config.toml
arch = "vit"
model = "multi-label image tagger"
dataset = "histories of elementary cellular automata, time running down"
train_examples = 147500
image_size = 32
crop_scale_min = 1
horizontal_flip = false
translate = 0.12
color_jitter = 0.1
norm = "layernorm"
norm_position = "pre"
activation = "relu"
mlp_ratio = 6
head_dim = 64
fused_qkv = true
bias = "all"
qk_norm = false
parallel_block = false
inner_norm = false
moe = "top_k"
num_experts = 16
moe_every = 2
expert_mlp_ratio = 1
experts_per_token = 2
shared_expert = false
patch_size = [2, 2]
layers = 8
width = 192
positions = "sincos"
pooling = "mean"
num_labels = 11
residual_init = "scaled_by_depth"
optimizer = "muon"
muon_scale = "match_rms_adamw"
lr = 0.0018
momentum = 0.9
nesterov = true
orthogonalizer = "newton_schulz_5"
adamw_lr_other_params = 0.0025
gradient_centralization = true
steps = 39800
batch_size = 64
epochs = 17.3
lr_schedule = "cosine"
final_lr_fraction = 0.05
warmup_steps = 1990
weight_decay = 0.06
adamw_weight_decay_other_params = 0.01
Rows from block 2 of a small multi-label image tagger, named by matrix and row number. Rows with one number belong to one neuron. Each number is 500 + 25 x the weight over its row's rms, rounded and kept within 0 to 999. All counts start at 0. Numbers have three digits each. After the name is the row's rms in percent of the matrix's.
After each neuron's rows are labels from the 100 images, of 14976, where the neuron reaches its highest value: "top examples" is what is common among them. Only what is clearly more common there than usual is listed. The data: histories of elementary cellular automata, time running down. In brackets: how many of the 100, against the usual share in percent.
# fc1: MLP up (model.blocks.2.mlp.fc1.weight, 1152x192), inputs 128-191
# fc2: MLP down (model.blocks.2.mlp.fc2.weight, 192x1152, transposed), outputs 128-191

fc1.752 088:493522467473491488519475514534483524478526480501476503504519494505484485498521497482481514536517497514491484484475503502504504474523538467450500511468437521499514530559507469531561542454482518
fc2.752 089:514490473488470484507471546526484481493524498480505523434506518510493510495503502501581498517521463512530473451484480497517496483509473504556496488485476494481525491462488495497503477513484489
top examples: 001 turns on (85 vs 49.9)

fc1.530 073:493508487509521499480521502521502505519547469490503500481492488491520506549482492510485456475531476521508515497450466490505499507526487492516513500445483473521484548536495496443479490489483466
fc2.530 065:549469524490484504456555472478502534496507502524493514449492522504494485485482491494505517514507453541487507502490484447511497496498513525492501462515504501468456525540565496462494533506466512
top examples: 000 turns on (83 vs 50.1); large cells (65 vs 39.9); sparse start (60 vs 29.2)

fc1.661 068:522521483507499547496493470473475558495483471532496464503462510515497473522487470516496514489476506492497494508505475471466503494465508534429462481508492500480495506509474526521513495517505528
fc2.661 052:482522499497485509537521510457473483515454490539520479562528502504491488513491517507506509505503486500478465509475531524483520472520501533453498493524479512503494474459492483497504509522526462
top examples: 100 turns on (79 vs 50.2)

fc1.50 107:560497521473508519422546455457511497490490516482531517518508483510487492502488502491486508522515496521452519522523538492487505526484495504535470460488513501526511491531526488493497523526494424
fc2.50 116:463519525508497483477528451487481499510549508516480492512466523504531473468485524431506540509516511484486486464545508518506510463507498473495467481516501498539503519529476489441480531482470535
top examples: 000 turns on (92 vs 50.1); 010 turns on (85 vs 50.4); 011 turns on (80 vs 51.1)

fc1.193 094:524540520528527456492514478508497533517524529446495534494512487529502481489465520505525493524519492491444490510530487485483464452482505529513468528515471473480486482479488489493505500534486470
fc2.193 092:485504418488494491502500487547490511516515498507491501493500479496507536564494496491515468518485504494495515466532516484547470486508476469514495530488536495486546482511514491479471524456545482
top examples: 100 turns on (79 vs 50.2); 000 turns on (76 vs 50.1); large cells (73 vs 39.9); dense start (64 vs 28.9)

fc1.58 086:497502496498468501460518495500549470489498527495502485467520487477531480467497514519548485526411540554459497524517519525475489462506519502487526506514512491480451502488545485479494523465531505
fc2.58 074:534478453509495510507505460519519469522490485499494468480473526476477506484523546437493490494482505485490479483495529468518487488495495508504494515537525475534502505471520515515562533480464484
top examples: 000 turns on (87 vs 50.1)

fc1.165 123:490533481496514508511516488516487495493538500465518501511503494486525468467482484483538523488513482511488461510534542504483496498471500491533490491502440520473475488508520493526501554526496473
fc2.165 121:507514511534526496444534486522503515497489474513500507460475535485537476456491497520462510536502473489524517539523513462481496535494473511529469479566517502553527456534488483499477479527461502
top examples: 001 turns on (98 vs 49.9); 110 turns on (77 vs 50.3)

fc1.754 113:507454527498464507505517537526469508522498501445505475550518493486497515478461499535537485499511510497513529531514490502483434536579476495526458489498540475513497475484535493532514529527488530
fc2.754 111:515446522540497505503488492464496541537498520464480526495471499531486552491491507539497479495491520529517459522514471491467509520500528482511489472459479513480471513456498422528466429443496504
top examples: 000 turns on (80 vs 50.1)

fc1.57 111:522466541478453462482488485503454537499491533469434480517425492517516488492516518494468490505489504509498464504510513492517445535475498486502536495480508479516500497535529509488552520500489503
fc2.57 109:549496521486527464472544476452472514532481497493512528517495501487498480506530519501492485482539534472474558459483512530465505543503463443514513479479506511533505513496504534501531474508538530
top examples: 000 turns on (91 vs 50.1); 100 turns on (80 vs 50.2)

fc1.395 083:470507528538492502484534501503509530504487517513484502488522549487509476546551495509464504509525473547464493468499555492507517527531489522462481518493508517514497524511482510507474491549499484
fc2.395 085:481469502495519525537531509501476467521472557527473503512499426534479522502494509499508512531487489467531505524531485506549467451541482470497547500508521474516491499450525506494493522516478487
top examples: 000 turns on (83 vs 50.1)

fc1.601 127:515466482506527487544549503519481509530538499546486504471491512500473505488468453507496488492499463473533534512506517496480534476467509514522529503502468481540500519467469531506513549458482498
fc2.601 135:542479464519506488465458508496471504511500489540514533506498509486518504455488513502491555547444515498492554492479460492502520479473453489531529523473490534481472490521497509495534513488482502
top examples: 001 turns on (80 vs 49.9); 100 turns on (78 vs 50.2)

fc1.426 068:478511499524478530509512506520462520480510499496527480513532504485532480500483517541501469491510502491525473490496517515477498469519509479496505479508499506477517530494538502535499495518500496
fc2.426 068:482523523516502522472525539476495497479467448475498551518500480500521470488515496494536492523513480496480509471508502535543477501495519550514471510521488522514557468539524546520508477518532478
top examples: 001 turns on (99 vs 49.9)

fc1.547 101:523508507520519496479498493513534498522521468495517500423466511497492478474501514540485486516489494490503495487451469478487543509482509509516505505534470486497496478479538488477484510542514518
fc2.547 098:466514509485518469495460524526488481520557540545505539539510476510492464468506513492550497520483535503502463530492449504467499507531485486520509478485488448448486482500517484501502529463510501
top examples: 100 turns on (94 vs 50.2)

fc1.389 093:546546468477507442504509528549508526494511500503512504496520520466528475516530532503493487492473489471512472514488514532497484517502502533530495495455519542497478488566498516552502471497516477
fc2.389 102:499501516501518484488521492474475498477478494526447493522467475487503456469500484509519512521534495549483492488514493507538517498521522476534484456516548499528516468533478477502482469523525501
top examples: 001 turns on (99 vs 49.9)